config.toml
norm = "layernorm"
qk_norm = false
init = "torch_default"
learning_rate = 0.0016
max_grad_norm = 0.5
max_steps = 24500
warmup_steps = 1220
weight_decay = 0.05
Rows from block 4 of a small autoregressive pixel model, named by matrix and row number. Rows with one number belong to one neuron. Each number is 500 + 40 x the weight over its row's rms, rounded and kept within 0 to 999. All counts start at 0. Numbers have three digits each.
After each neuron's rows are labels from the 100 images, of 14976, where the neuron reaches its largest size: "strongest on" is what is common among them. Only what is clearly more common there than usual is listed. The data: abstract colour fields from 500 small random pattern networks.
# gate: MLP gate (model.blocks.4.mlp.gate.weight, 512x256), inputs 128-255
# fc1: MLP up (model.blocks.4.mlp.fc1.weight, 512x256), inputs 128-255
# fc2: MLP down (model.blocks.4.mlp.fc2.weight, 256x512, transposed), outputs 128-255

gate.4:496522453569504490544528487508461463527428472544438503543532436537476499518512513428533509523503545476488543601492510559481547509484458496521592479491533512583519505513534450435540597490468563473528475487384481476488466505476539463517530478441506532534500472461565416506544499437506491420552520461507491520523499525493472517539517537481545534481477496490510460499552513449478461549570
fc1.4:533430445482467507512574568497517514560523610495487498465542475442491542493605503541542479500516496530501542478461532486465445543528446504510474485510475542472557516490536519551508510506530489476516498494456463521456486495479515479592505552392562494550448479536508571513472474504520464491527441456531367469541567517503463550477434472460492503502441538477532539506494488508507529548505
fc2.4:524549527426496519470478453499456533437462482468478550588497586520501525551528538535512496544461537499528460500520477436517543492493522479432523499527473472503491514537492541397515458497456485433477550509544428484554523523508503511449464515474488579438476529446567454425484484505605482514549487430489472499490460464462499508509500504516575492520574501554559404512466434516503489442525
strongest on: mostly blue

gate.151:521477392425438510474521531405499451496501553525546494434524509467523423474458526457562589556523431498564508423506529454483465542518560518489506494515566509533562514552482492440428481447496526538542474480458556482437495501519500492483453521530560539503516535447472524510500606518528482400494535506513478518509529441462560508559507528438473508499478476498522510489527452489543520534418
fc1.151:541478508509646549470484483476487526522512476559439482560524489489509563482496500484526515504508540481480553493593490567504498549482501514559528491491509491568456544558476488476472484543457500537558505484548437443463525473511458479507470455520523543504526509553515405394513521512523563560511524526548528503557519624531508511498430486507564478493500466504496545511496459429534490469471
fc2.151:468581502514504546446421445553552591520494472493449519548489554518485480507440506588482531458488470492418506498496585536440456527554512472509526534463526424437571481508476436480546516459517515473445439527472496526559521519474470579480520486486393549601468583516448535493463488444491478546475486490459522495505531505538464475497528550531453525554541508445531467534502482487545456481495
strongest on: mostly green

gate.168:478511477473505485499563571413543478464522515574592422441523519575456533507482548498518572461581522555464517438473510477494407526500517487490461496512494453455521499457491531425489506488521495492469496488463454451464507493592512549534462442468549503441558558474477505530476514481518435498573431557529424477537510488498484411470496435429421493530475498538486536508476553527495505477458
fc1.168:488513483455476428521566461416499524561438503446479469503510461545525498495417492495569527500541452514514535504467495524493527473433514491477467509582497475546484488496448470548526564547509460466510498490489493514472517464505535463450556490437537532531484530574509478477506559463541465444508525423528441485522564446590480495490530527460534502476550503515557556473513452542530590416534
fc2.168:449508436544510439484460534450491527549520536520459435552510512540542499439493516473520493448461467467546491498479501487501508511551539519564516549504474537455549480489488513468485561566440518495515555513459586550532518519546460493492506515477483567430477464449521473506448525521469523480416463423503431504500544458491482558482528511531549521422463525393476481485484521456479504504482
strongest on: smooth; mostly green

gate.391:475519522495479498537549525548453440502421429398479499561500468457504502516441514512461492498434466446468596525436494471499544465510431528492569517519484515478491466515486473510412507494473582457472500472482437448526491509499495522444525551481447519466485453491519469511511493470490435471521480496441510526530491497484468544559573574604559510542523490539481506521476525532509536477574
fc1.391:517466445589416446494487513526539498475543514508486525468528463521553475441605535435471442488601370480512505568508544479502544516522524525452483494544477532588538539515484440505447473541573505502505471495484597559501504524541492548466466471531499549418561474484502482542452517448441527509468408501484501574520499507529446439494474523516527454441532478491444463492487517465465496511498
fc2.391:546479565450475499440550512502521559487527438514554519441377436440550492486368539507559512489521478494493537421479522548525481503530417475533499538443513477499466498482548506441485528464477511410455523434525484509515494497454511500524499599470492565557452547544531520485477494535516457532506564516471594471547497498531461474418554444557522575505483491446503477510555504565472508482480
strongest on: fine detail

gate.424:471522467522477486496532499474560478518561539583521503451509512515481478485448494465511446517525560525507517446534467424483466439454487500506425504500496490526605500460530525482478507565470500422545515486469406533474484504595499489506453527515530531512497561480517520435507495527529457453507544549568421548452449485468405486530484502496489558482535461612471489521508523566492460555533
fc1.424:531527421490465504398520475482522475491491485559474507511442454503514501476500469474527520487471517467471476561442536523468486534485493495521451483412485549459461523517463438529523471460502554540562458524476497517544537477514509457498535494538544499452447518451491481470467554506551528449451525508512504454539456513542500481474473547544470611490523490538490538504507489492508534477468
fc2.424:439445475531467508493505460475543532554586550550495425473546528537505525459489491474541502470528442564512490527496498510471485439454498509492416484539451555531515455532443528519497488427476469443545509481489490488510500518435503531485534498502515505473508447460482499517510567499471457535501571430486497467547488503458558583479482457464484449463538584444576470441491495560479522534502
strongest on: smooth; mostly green

gate.203:459509460532518497437526488463500483534490528524500470529511461516496488508472577523585539489465498504447497493470467515443499553477538493487519513513501522501460515541535507451564555591518453493557480427450530492383524497480571511489439526456536464533542562438561485524529565409502431462521506477555514460498445515505492436480436444453498483504439416488463533467514516548455507548515
fc1.203:499531484430478500500515549485532489539492543472538406425490508528451512421556567520574512550458523465460470513488547473431462518469493502518463425513563469491558537529525482535520568562564515503518566454505488501479495443491516506551495579469485488490507456491531462501513554463501570580568447466525540484502505547556511473493522509447444483497413528477504510469465547480524454537633
fc2.203:559437471562511533549556517514457552475451479505515529530487429471538471407562530510464535485557494531491437481558499465532530529490447506547483580522498489493518597536489490491501452507511442520512492461480541459516508524449499514533482419563574525457452523582461567418549472548539430520525495531449443445554463487476544500520520480540535434522458559463491506491433452564504418448450
strongest on: bright

gate.325:526527499559498492502424542512565420479507436479461529518480533469505434502440451568553511498434504525452470527508462455502465404442473489502506577486552445463453527528488532549530576574487490467457461478580486479498472500527567594507511470484567518431542558513544498459527463516493502476513543478570541475445482507478513446553475472464465473550503513497586532507507469569533445513558
fc1.325:512579433485517479501456522510448484563491508488524480502506522484524485497499475496546474518483470457478502493458572501482457491516459534587525464489517518542490480600429510461530519548481504460496550495508508564477465562503554525504479465442505540462526531534546468496565498557511520553509527467540557519527498533508488547509500476424394478487480514444473467500478512520523500497501
fc2.325:522562538512477509526507455480573568417505570473475525476557495517522494516525497532542508504542597567520491541473529546526504463524541475423450495486466459552501470472493479498438490455507502489463482576506517496453487506508541492470505471521470518533470421426572449509489474425456437521487540508427414554558407497453517526491489477549575461529524510499501465467525524480484497579541
strongest on: fine detail

gate.390:576528531557504522604543558487522464518513483457415467489515512474481549515485517579484479512520581513527483464542510527536470434434481476463571529501509476494530475491478570514468442561458488460455525501455490403551504511501522551478463548537479488483494553478484532538430459448577584478480459545467547504498404511495488466525528495521512554510451503460506518511615449440497539430556
fc1.390:508422530464491443454508492495484476485516443482483451490500506546503501450521541518468453522520503514469454458536540497540536517495530506495539521538579485499565558457503562470550527520465526498513473515501473496508524499468464511433474450518473538512504494530580541517489529533547431489464529491512535513508540432504515455661587523445569549505447498550458445515546507497518489491570
fc2.390:515509491481538475492550543514452513493443520481553475438471465516527504495527530545491526508523465466488437611445417485556472550501564442545452492567464528539459506487447442498495477480570508486476490522479530489523560556504529506497475488475500550477405463541531535534565506498453573493513522508521500472436413554517542492490533467506497455499507522534540562462509542453513494516471
strongest on: mostly red; smooth

gate.364:422460481491554474501552482528547467490552545518492553494479520450428479506501520486458454532464567552546456504429493513439411449588477483528503541480512489444505516465506522489516514508466539485545551453517537484493491518483536499516448515550566487565556584479486527496501459430512449491529477551585506501463486607479463539494437487538487516585464495525536522503513450493505505516463
fc1.364:431501529437513544526566513479517450486558476529539487431527558476456553559557443517560534528490544526546524470528505440413520536545467519523481479455420496514522445514485501460463522502499444534470473417482472466567503489537511531472448518437498518530441518482469488590445516485536489528545499514550468522477614535583489472535517490456431477595397522482503509483503498457496554532484
fc2.364:537503522482519444503525552503508553544465520462461559492553535502508470516500533484461567603592457554528528546501535481452516488448382555502505455494544476488468518482485491552509530495486424546505456522473454430555504470479555546502582536509473457456525408477612494461537592478482457492402471504477560535558503574394485494501513424451478496442506495512452485387473512551510552448533
strongest on: smooth; mostly green; dark

gate.118:543495491488520467484467496493579457481517485486576517475490532535472466522434456505555504469531514547547469418498520451488451471481493527425496520501538497489483537523531527451577502539591450525471489466535555541436524479546538472536494485458545535461496550475503583519490488449554602519506453470483544522520557524435465428528489512450423422535508502470550500574448479600503493528490
fc1.118:505483466517472476518482512428485470525466446492490511454513496482517502529539474533537556538499550527521519550345522479503544548522460498478481483527504550503613479509485423499502531519408508476514474516485494561456506483466531520412523589457541502463397501547491495476520473541516549469462562477489440515483434496521481396524443565507512511459492493532482515471462520440507550530526
fc2.118:562505473504518534405508551530620532469530534507522518468472567536484474499554505417429535499492514471540458530534501548500481449540502488546462448510429489477442476416439467563515514551553360494491535535516481478605493487490457492525428490537470478438514543506491508558498537494522511478487454454474474449483491484518553511472473457525494530480460547514487505536466458488503412587532
strongest on: bright

gate.324:502484481545505508538509516498534498517555445475458445436506502482486512528425458470538530482547492459512561470479464488500502478425532359379546532499552500506475440445537552469497567522489510537453476545535569501528466491474635557471474497481482494514552519481508444467454509523479480484510518457509532503488488540499467474508595517496528451471474487487394547500501499499522521508508
fc1.324:521483556472483476506518449582503495543419541486429538515438500427527533527494556506483503534493460425493515568459505439490560498483504579533490421540489502512542482529534512524531508452502579510474502520497493473490460560523449456510569520535499575500548451498486478459558556490509482502451495504441515538516564470522464543471478544500492512473496486495443418509568476469510567545555
fc2.324:485516517483554523527519548509476556462544492473566433490548458570518497508495511480492451475487568544512505477493455458509518506499517458479555539454471579512523523478485489485455500592487564531432519568447529525505536497501519546477452400528445426414432430507491488497472546445483521463574494470528515468436478533436537517543475469535457578524510510503535506574461533534479538470522
strongest on: bright; smooth

gate.487:514515507550467525489494503497487577461461531522539451522461519581505542549485533571520513518538541449434514552514568400512488481470489531548486427531584495491540496495568474500538514535551547426528497483472462525450454548441552442447468526493434410521474502555527482482516533444537489503499529532436497448547441506434427528507524516474494545500529504530524471527532562515478492550560
fc1.487:387475477444526433390553547515511490449485518568506500500469516487486440507473500507546471532527480523515555506445550542500417535543480471507475465480483478481556485424555530531508443438562516401490516524463491475459544465595462573498499497453489556505460562426452546454434515570518540510481462571528499487475495477442502498414513419490472464504561507531493557575504430396490517531459
fc2.487:567433480477477476575497491505559504533478474409430521484512486475483459492422530535511478445453587556462606519455481477409495525473486490536507542554486491435488430495497529498455453426562485630505529606529579545552424535527536554448494540486473517515485435537511497532498479493474562511486481497497495496446493508499488478520490584533497515491443487443543520532479467439530483518514
strongest on: fine detail

gate.385:450393532557481597466465492508511494473501460448471435500456455497507513420476504483472520441522545557520434481538507554531444472454504499541588452559544464431529543525577524498504415512491522456438448494498549516481514542506546519546422433549516429543475478530502472514540541591476489523516550503494459470567517477458442465518491482516485532517517476508460446541504544513453498545479
fc1.385:499534485514497604571543459544527522529539480488574469483482511487515478501454473555498519487558497508508624442476506570526487486486542499459498442490494484469562432484560513477554512530512509441566486472424568525489540492438493488529482556498453460545525494447541451496502476535488494427523504523466536528505501533481511588423516524440489490508496509463488504508473534566547528456499
fc2.385:434582493479526494451457520557510510474482462498532471441565382471513498474554526446504505496533536493527568497501489448494527509511482468466530447424484518455454582511485509518522509534445513491475516508460452573428535538526487506525529505500528590470493470510482528559475524522553481539513575502532564456485472509458511454432548511499543471569423553475504523539552477452464504440501
strongest on: fine detail

gate.327:545477476480438509573529483434542459542453495474485560485553577524513546497511475505452567504534558514561520452416500417543469466455447526513533533486498480470512511498449516481517589512484481547443431454570420494465490531417530588425497525462543481493479561526500533516496461487480497473518507452505467461408504499443451508461491485509469444574550499497502458513487403532494535443475
fc1.327:483450553518442518497492479514458535506482528463489505496532469563548447514494502484477466492545496464511510450514525588529595499540485485548565506451458475592534505488470503532440563546591532527548489536459486508554462541521494441498524510555517392533511514500528571500487445516441533492521515462427491487511477512501551500540507555539490544461532554512501498486509485419508532395424
fc2.327:575470518492486529482450513496511442521462485516487542488454598494462442506460400521547526475503450494547465533496456496513422496501433536465518517504417502468501524513458551451548485528488508519538519495514429488544454482483485535464449502481517545549509527415478554476478557563540499494526441492490418448477516545438481452483521460492517513490480451491518506457482527530492595471518
strongest on: smooth; mostly red; bright

gate.375:451513537506582528485504472500483479511458480432500497462462546479488456446520484529518507534499553444397505500507500528463427505460527531444519460517475565450518550535532451548456499464534467547556566462456491407461486537493530511463445553465552511505491458496542514480500470462533503508530435491502530437533544529430502526480439550418452476529481529483495494517505577530463462506609
fc1.375:451518551523528468528501519485499501545446486436442454492499448429483474490468506498509522548458466415519504489461519523526505609472516519623560481445502505579449549441529508543546481540469503477464531516440546524517463463446486515494517579559556539477552476575461465545546404497513553518487486510462472566483445543522525506510507471563575499511515495493507450485488442539537514460499
fc2.375:398519503550500492444500544504540465494485465516523585505506466562522559528506617466522530491511470545536491497473547500461490516495465479490465459505516529511472412496478549446460406581440510542476511502457450517466479468482456479515555484477486478517500500465503487531450414508482507530437504467468571516494555488527499536533487518465538515487563507541612474506547486463497522509565
strongest on: bright

gate.413:566515500552484556460467487532464516465560486455431544499489522518507463489455471538451539479524513464541414518516485521503452441501517522549535501536539420538444418533453498531490525548577467523481584494495524425544482499465488496533517483571491540489486461492528491509472524530521509481504560462454598517533589459417513559552574511532506479543516482461463425506549567563502495490458
fc1.413:492462552575519533521505402528518476527515471516469550574462528507519528513430498508429546519461487511616484534510444446543450437439557553523525570472446485498476451475508521515507496524528540515429439463577535548466461512534486484468482548532534541492584501477434477473480464542521559416481556490507488549454494523512537457518515469586528504549503597523509500530557412488433450517485
fc2.413:505508463473470510510531449542471483538528487520517495538507503504493416512631550511423510436587567472450456520496569562508522469495473489510463539471468520503472526491494556419483538483499450515532503527397500469494504506480524541551518464483519517455441492536530493509476482465567428552437502495489571478493478546544487483497501472479524523507492401502436443544543449513512534588492
strongest on: mostly blue

gate.296:512505480462410511512514616526476535528464433474432521549450481512496498514450495538562506530561541421501463542479551538457546491448582502487510465552466490435468474438516468570511521515573476574508479469477513495436484512461561410541511485458513504520587457468498415496543485480454532502516553582519495440470505510515491473400464588481468493572458510507436492504494509525446464508546
fc1.296:463573476577399499479539529547528452471492497522425458487518583471481510541463453487509598488504504507600495498508560513517607536543560531426494495524517497468518461536446516567553485492506509503504433527519444539492501494478472467508467518489459442426503494507531521547541489469517547561474499536475538503554513499430585486501475510459501443461534511526497425500503494487557432427509
fc2.296:509508483485490503514488450511471498472514500505468572521551467503514503494551557451415552537531553525445537507465459446525553465522421459527491491526537519537534501550414472507487500544539524458519509494488484535509516482468568482437540535481535599511435451495436466498410491449438455540469576576502540523534491511459512477526448535480435572466535548577425506468487523526474510501519
strongest on: fine detail

gate.433:510487424485437523495458556521515500519441432519497532482486525535485476473527489496481506548514540444489396447404470551513451462497527534488520439568520499474537525506480449545526494494484485447475478444440532464484487503534568497459479545422443446444457481509507496473418453465458471435568491540414529468579540484446535514528390574479486451541513495540494514460537574544489531527568
fc1.433:527514530529504494546462506449467456484512433474474476498530533552543473505451469540528495487551435558519477487531466478514440359486484542488469547588485430518467509513522534490507533462458422595492529463503561548535488519531518526488487398509506513508489509450522471479477417489411547444505552530486544445502542492507521471588530567449531438502511459565572464509493523563486544523494
fc2.433:475542439508534477504459540449494427538600531508519645555450457495478509480507543508413500464565551564491457499533416463528553492487422486493497519511525485500507521515534479578540443456492454445432540515495538467459478515513515520527533558546521483402548470491538508547548541435432496476458463565496409477508478428404449458568481507487510499478480491484505523421546519510501518493490
strongest on: fine detail

gate.232:575595482541537426543490493499523525465457531481579540529503514515462497524496499439490540530529489478482384510466485424477497523545499507390510478467595506457487525531434380455515457531521499489428456499476560381420460558518575491552489429495479606534491529518536514462485424535500525455503503556486499524494443531538491516550559528443543498506511459501499517551516511491529557522491
fc1.232:481476552513502481538501477539485423542498505505518470513501492504504509412560480470541533500483483519609458538490514581490522521488542515552441456555515520540413529528518504511517521407407441499480480507532499454563482530463511471458523465468395501474416519521524454521538607539437472539534496545444452485506477464517465488471522510479513488513540518575439496499485565499502491494555
fc2.232:522465482541477507528509488499496521512542542457460475533516455516486532472457492526433492498424534556468611509458541474537492418495512509514498570461489465414496481452423465508568559576472507445503498428475464485469616480475517544520449496446500434495475568485505509546461434559493455525496482518521506486497542457527452515454466528540433516475577515529457535491489492570513531481448
strongest on: mostly blue; smooth

gate.127:487458522496537531487498499484541485581499487558398564489449532457447463523522549457453521495481528488526494513433529567513456560467523518558499521459497527481497483482458503457461484440566419541449490467479494481534472528481526582542527430462514544465519563521523505570485541479455505497474538491481514503466574455439495528466442522519519460580424485510473519502473470570454567450504
fc1.127:519439509456476485528532474508503537466477529505507508570476561456473539496453601476564468489503473472502529512524574465505473539456500521491473508468491509428546512477531460462430484566480430517521450455464509445499500542479551493472466451513485503462463569490505536459486422491467517510492555504475526498518530496415485577530471501525498485569513548470455503522520502499447467457510
fc2.127:531520481509456503464517509514551484398485539475568440536460501529561578499499585533515485442549538528522519502515471465426536425489553488517516490451479541541492485488442395500500503510419502553474529555475542483513571500451406512512563481523429448484524558440519436535556402492513502484501503484524509486458492502516457533527427540524418492502486480526509527512495518579498471387544
strongest on: mostly blue; dark

gate.352:480474492487556529513526505506519486504519533475518504471535503542541461547433515533494527515496491501533524423485435462543400488532434507462518585476464495508470475503502537519488470513463491501488522450470475520520466494453504457472507372488577505469499550579537486484519434462443459465521434483558528499418497446492563512588495510459520460559465492556519552491496504567546497517498
fc1.352:488425495494482445489500559514456570505548568473489535480520456493506550421482520509421536512514507475559510451488513542526448530526436512466518494521511473484519468461519478468433439521416467561474469491443483475500500497492454511503499511490502500559393495604499540562545492470492451451495547454544400570601504403419555515562497508507484484492501561432505474451491496542487500500511
fc2.352:490440531529513505465476410469501440597469549504418487508550547513473417445482509493512476509497489438460509437486500449479503540509529505459533498483561459457557436462486470460537584516511560478429506534529471574440513472551501511489524551626426544472518500506514523520484452487542503470483500502501485552466484565515532461465537545494498511510466462506503510581483553550488495473507
strongest on: smooth; mostly blue; dark

gate.141:525492476566510461529459542551563493563529524488571551477462421443397505464518579524455458521520494434507577518447492496531479522546473436548541551534472495532560537510507525400483431481515529473535517513529492552498518404462460471479461518562532491525446527494515552494507453521554439499496474543551475560532421514535508555540498523578468552527465473447506589456514469523588448476471
fc1.141:465482502507489554436484551532523488530529548508533499510448464597445466459526496508520489520488422518452425564520500429465525531407597431496462504508455560522563530466537503464481532473461496429518429525527451522452516480469533486574496488510457475531481510567464435562516509509504484529521575460488517440436549496499418522574523508491515422506543484456511519461483553525532511558527
fc2.141:503514526479569468550478458443475499496477498449514460512470504507480521459512522517531502498477468534492481496428546506495476516491412496530458446527578490475458493521468481554521437505520465493494550591507524500543541488507450465483549562494489582509476474531519544454510465537502508579485501543463478479531518520556577487491489495551451624551454487485480492515571482531469454489541
strongest on: smooth; mostly green

gate.238:525493432533520619614502528486554501443478470538531509550424490486564438432534485454485464498474587487480533553456515521420486527510497562482491478525486475506565485442453498464531513514507478514507489455479448468510513562482497406522521536473523509498512477493496425514533451493535484454486562535543479566429582550519497510377421475482543499517495469510518536526513498523433444482496
fc1.238:490481489482513483447493517504607497433493520452462504514499540474460573517473461499501469526510447555461439473509451498565561536504475479500497630505434521422559587528497487462429461528521448583511510550502533534426476468532502555486499433403565470400480427561499536549510491519481524439471412505491422476486476529475475466499554534462521490476527518487579522461494475511563543513569
fc2.238:569497504455444425507514518482430483543545481520477454568552511522505529475462515573477568436490540607506550535492468528506499456499548501508452562471473486466541434531486470502514499446437522470527536504479490520508518508480511574469455543565481505512462518485565514517470516540531545546502475526488497561586511448490495557508477432464481486466498431501491471470474469407514436496509
strongest on: mostly blue; smooth

gate.400:588460520494489553548440499561555488526464479477483483476487477503538509482476509515466483468535556512506424516439506563505537455474522555512515516530511477481520514505417528483499545496596529462496482502488475401417487548490492560462534514480534529465592430420527538512521493484461507493526480586427543468532544526590478485449443522547485524485479506523451519484470532508436492443563
fc1.400:472507448423512484511525412502506486510550454522562497579383483459501478539524439503502493537474551428504468518488431430473545483430476563494479494526483564457470461510459542483532459487490443504515456528405500550613457521597474475514582457542502554491489474528481498491501527493499511442416467459545461495524483540495465441565483520519461506546533541503520489509486460475438481536502
fc2.400:507525502482525486454527531513420520502485487545478530466306495493494502495570410510489518548471573521460481523473543537514436500458508488520515540447464520454497524547497446558549494451464467510413507505532491553489511497486486475458647540568484508500471528537515527541530503491449504545399547400451496476488504530562467523542488490536498489417461525470438524502480532529452485475527
strongest on: fine detail

gate.292:524433496538506496472506484502540529481485499549445504540536482532514462470513559512463486465552497554495476551500570560523496517511490544475531491531477512461520562435499444544554516506579527519570498394430520486523554488431480492551467510530508490500454487428427525495454491488452470496527518552478419449543507440431531577491460453458539501527497433535510502517559559538464528484565
fc1.292:500470587568495527481483503522402464458508505487513530469508464520508470466493543524479487444525523519437548513506568543504542533603482491521540462513459547594522532487487351474504546525483486513568519548449524446458512506470495464472475493511482541471514425553518418503514599483452437493482469445480463484548521486496444468482491515504473509440448536509490477488478480482499508495470
fc2.292:489472501520433398526496503547486459561426481561486581540466432574463445485531544558457456508553530505567576468486512528484559465504485488540504585502530517496522581471469491566516544516527528526467575482474461466460538555470508523490496552466453442475479557612546456491438459475444577507537536491425495515482456478473465455488488510498452486507435466519500540452556542430500433494489
strongest on: mostly blue

gate.129:559477522612462551583493451487547487536481482507465498517497557468522485533517476520470472508510499524490468475495512500498487496501552556538495491531546487559420489542463525471546441528540516471482538396476497491537487511504471512542459510517426554451537529416453472462444466505511523540527539547478500460554583540528510468495446490559530537580603493483412554500523520493440472462404
fc1.129:558494487508522503522524539506419421477582466547518490498467564600518412472477498443517510540502437456525538423511492492513433541531542443540520554492543496508479492545453565554558442492528496506519478462539415480557513552510524466606454534511504519517564538560520483426485521452534531480471563520565475470493466488510479534570530438483468473576487507516495537466453508544503384520504
fc2.129:512488587504536541528499567475513511520495495562501536491492601486456448536471573510457517468534560545505482577532508523413455518525515542464510524439447516470556569507579473463504439495459484462508572511482473509532486491507480474437503510524441557558488501450441508416515460528470497468512474474511574476469538544526490474556508519530544532505489530410484375516517501517511483453478
strongest on: mostly blue

gate.246:470474476622466495527475491495597409538501520487448605474527482537527530486506507370461490479543535467539462462502463544501483569508481528563448522549557520512491468455457466476493547508502470417412510499544502528530463558484538477520480546524501516478463544548537460431499470494547486502513524513475440438396506463471462484442558476462470450454480555584499450527538533437480501518489
fc1.246:525546429554519556508519555553524470447483538446508536575492466566478466499527477431467484517451459523565461462460529503496444484566501511517427503428540494519466494545509564529522463528466468482500427506556443471417507469513520448534476452484476511542482506426462500505566476500526523495519536587432519407458487432464510422505581552446474430483498466534524487472501503458498523570559
fc2.246:507441552513475496499489486462471516531500494459500475533573453495476590519460525477530515533476511498512483421462482461515514408523523474555505438521471474505571453519416585486477469527526517495598489487512507498521569441478475527466524521515523533492461418461512544531478484493454537485506491501513461518516519528456553541468430549477464457555464483427515537531442509528534506452464
strongest on: mostly red

gate.383:497473463513562475529496643526555452515514482510505503495498525450517512492515570500473488594559495459498544456448396494545491526493510473518556474498472581483501495507531483477503426538485518445514507453444466424486497471484528488536486514455483506517426515483533528486434459507482485421518476519495447507513472520478485549522409523566510539524483462474441560446514507456494497501509
fc1.383:501457501512507470511552440622437557488476538488575486570487443505468516490525495515475432492524498530479508493526554546457541502496495470500463441479520473464549505491505478584454545454511545449464499560516568525516447496481563518482502520429509497461554486503523529484486492488517465515489524433485470423464446463508485496493577489436586474456478588442556466464508556496525488565486
fc2.383:492560496410487555503475539543480478475536481490538409545492534554476480500501494485505492502451512510577531459460528456484527516548491492498560429521492519502420499456472520467465477571523506497462505498514548511496490544571512429524484560593458543466520506537514480448440519610472439516535431565519489470590480505519548458517428476564537512464469462474535492564511409504487470563563
strongest on: bright

gate.22:458526516456474403495458528533512499489465514531489533494508480494539483479513544508454514505503434493505506474563531473479551500462511489440480381522484491425561487424490441525446478480481495522533503485502524529488634492439468492462518509560542531491592464520530542529561466439484506515475473551495522438462526541531440557483514588491525508497544573527478525537508545488486586506579
fc1.22:492502417489404515558499530489468440455532516443542534540514492526511475493492539461472469511477529458476456451465482500462466458511551415496460457458427507438460525554549520509433404514447492513507529485494474519550525495511569472502483526555539502501504546539475523527414488502563417537527484472508509507434419533434568427570548516514480510503525530516478549504513479523477497455465
fc2.22:481496500526496506535487485466470553488474575529464494494536501478507576564507546540526496553507423465452489523566493526530476478446517500427493507504552482544475490549520497424491541547498527593498602490420536513548439459484493559501461488477527523499441469488460534470516535491418545494449462512518599526506518476447514595486509531531512501480493467488436532521489494516470498474468
strongest on: bright

gate.164:516469514494521558454508537494539414504509466560441438494434469422457500481489548555477577474518513489512484496469517501475583526542484497482535509460502619451514523493564454491517469623442522482591461472533517449423512501504511501445492532510459490522449515480587541477592531533515559480465544534484489460528538481493532523499442488470482480500523509538507529500458389537460497530534
fc1.164:548490579394470545511457479418447468523474573474451484488517563563485601431505526497505543471538495472535487480494502540501565504512493501456503494535497594464535482560518488444494458533501552597509412488499497479432482494474512538474455555524500576478522470532472468529447483414497499586522510450505559533577524470554452497503506509504479517510498554525421442454505469465470471534401
fc2.164:417546570504378467539519472505546520484512369540508485584458539588507541473507503504496529549521456461475528464440453513498562482547507504451520501529528497462543534507557424512509384465535477542556462483463473559448507468517527497473491516474532447561464461536523522584544552518544469476509558431545516507474495474550493452547478513529511522503496530462524472472522510519487430439451
strongest on: mostly red

gate.103:572466533587481529567478489508481550512476480479473442533532429517516478508501508499477534446504494433500432560449520545572422525483527498484520409577560483478478527484502462493469501461543546460447556533482513452456529490443481494483480554498503517474558443532518475507559589511513477512552548587387594461579462433459496516527523536509511507448523455505465472422492533503512522466556
fc1.103:486517461467575504544502482454541418525555493492528490508422459494542488470514489564514521568481512566500521466474450501511475452466449511512445561494495518401522471424413511532524522509499473494563475548511439543495474511518486442552622461526632486532439529470451476550554506560528545427436448524551466511468475507554480481549495472493414508509521499509543492519434484535507468503469
fc2.103:509483516495472493460499519466558567562433537472528547506490526565512458496533493456509447388587522514443461497510580418480528487505514533543548495490491476592503488551464436416483475482508548529472526537510464502507490507520524538451538520444417493493586436538591498449489479443494407513498498470529566478488509498441558509507462550551441594428524334490491509499496549507531531457462
strongest on: fine detail

gate.345:515508422460476494510455435443456543436532509467492516519503465492494491462527504499477444501503531486502487529526544466523500534542574510491423469532372533499530510409507541523468464521457480493565447472447459486550502575459502533512489565540430460496552542511529494491529539449504514516474420487467485494560563509484594564502442505502522562499512492538478541477519553516522480504467
fc1.345:459557506531550424547478528547436485522551486494569493559510478502488545574508525525488424527480523518575521536578500399476546524530491516506380537501484560475577557523508481495401500488409503490476509490463546560517490498490528506450466500488504467548476543458514456490614448492489500580486568431516519449513550493482494573507455517554516509479543601487478466484512444492487456498436
fc2.345:478535508509528510446549493562545468526506507589546508469450473544516548422425469470453533514493438516504453460477513553459487419495479534477493488481519525556450518522487456548571592464522494501487461623516421440447579498519543476491523501451576582498466481494500485526518501485459511464531517428407490502517416456499501440475495466443484525557479493560504531535470443530543544463465
strongest on: mostly green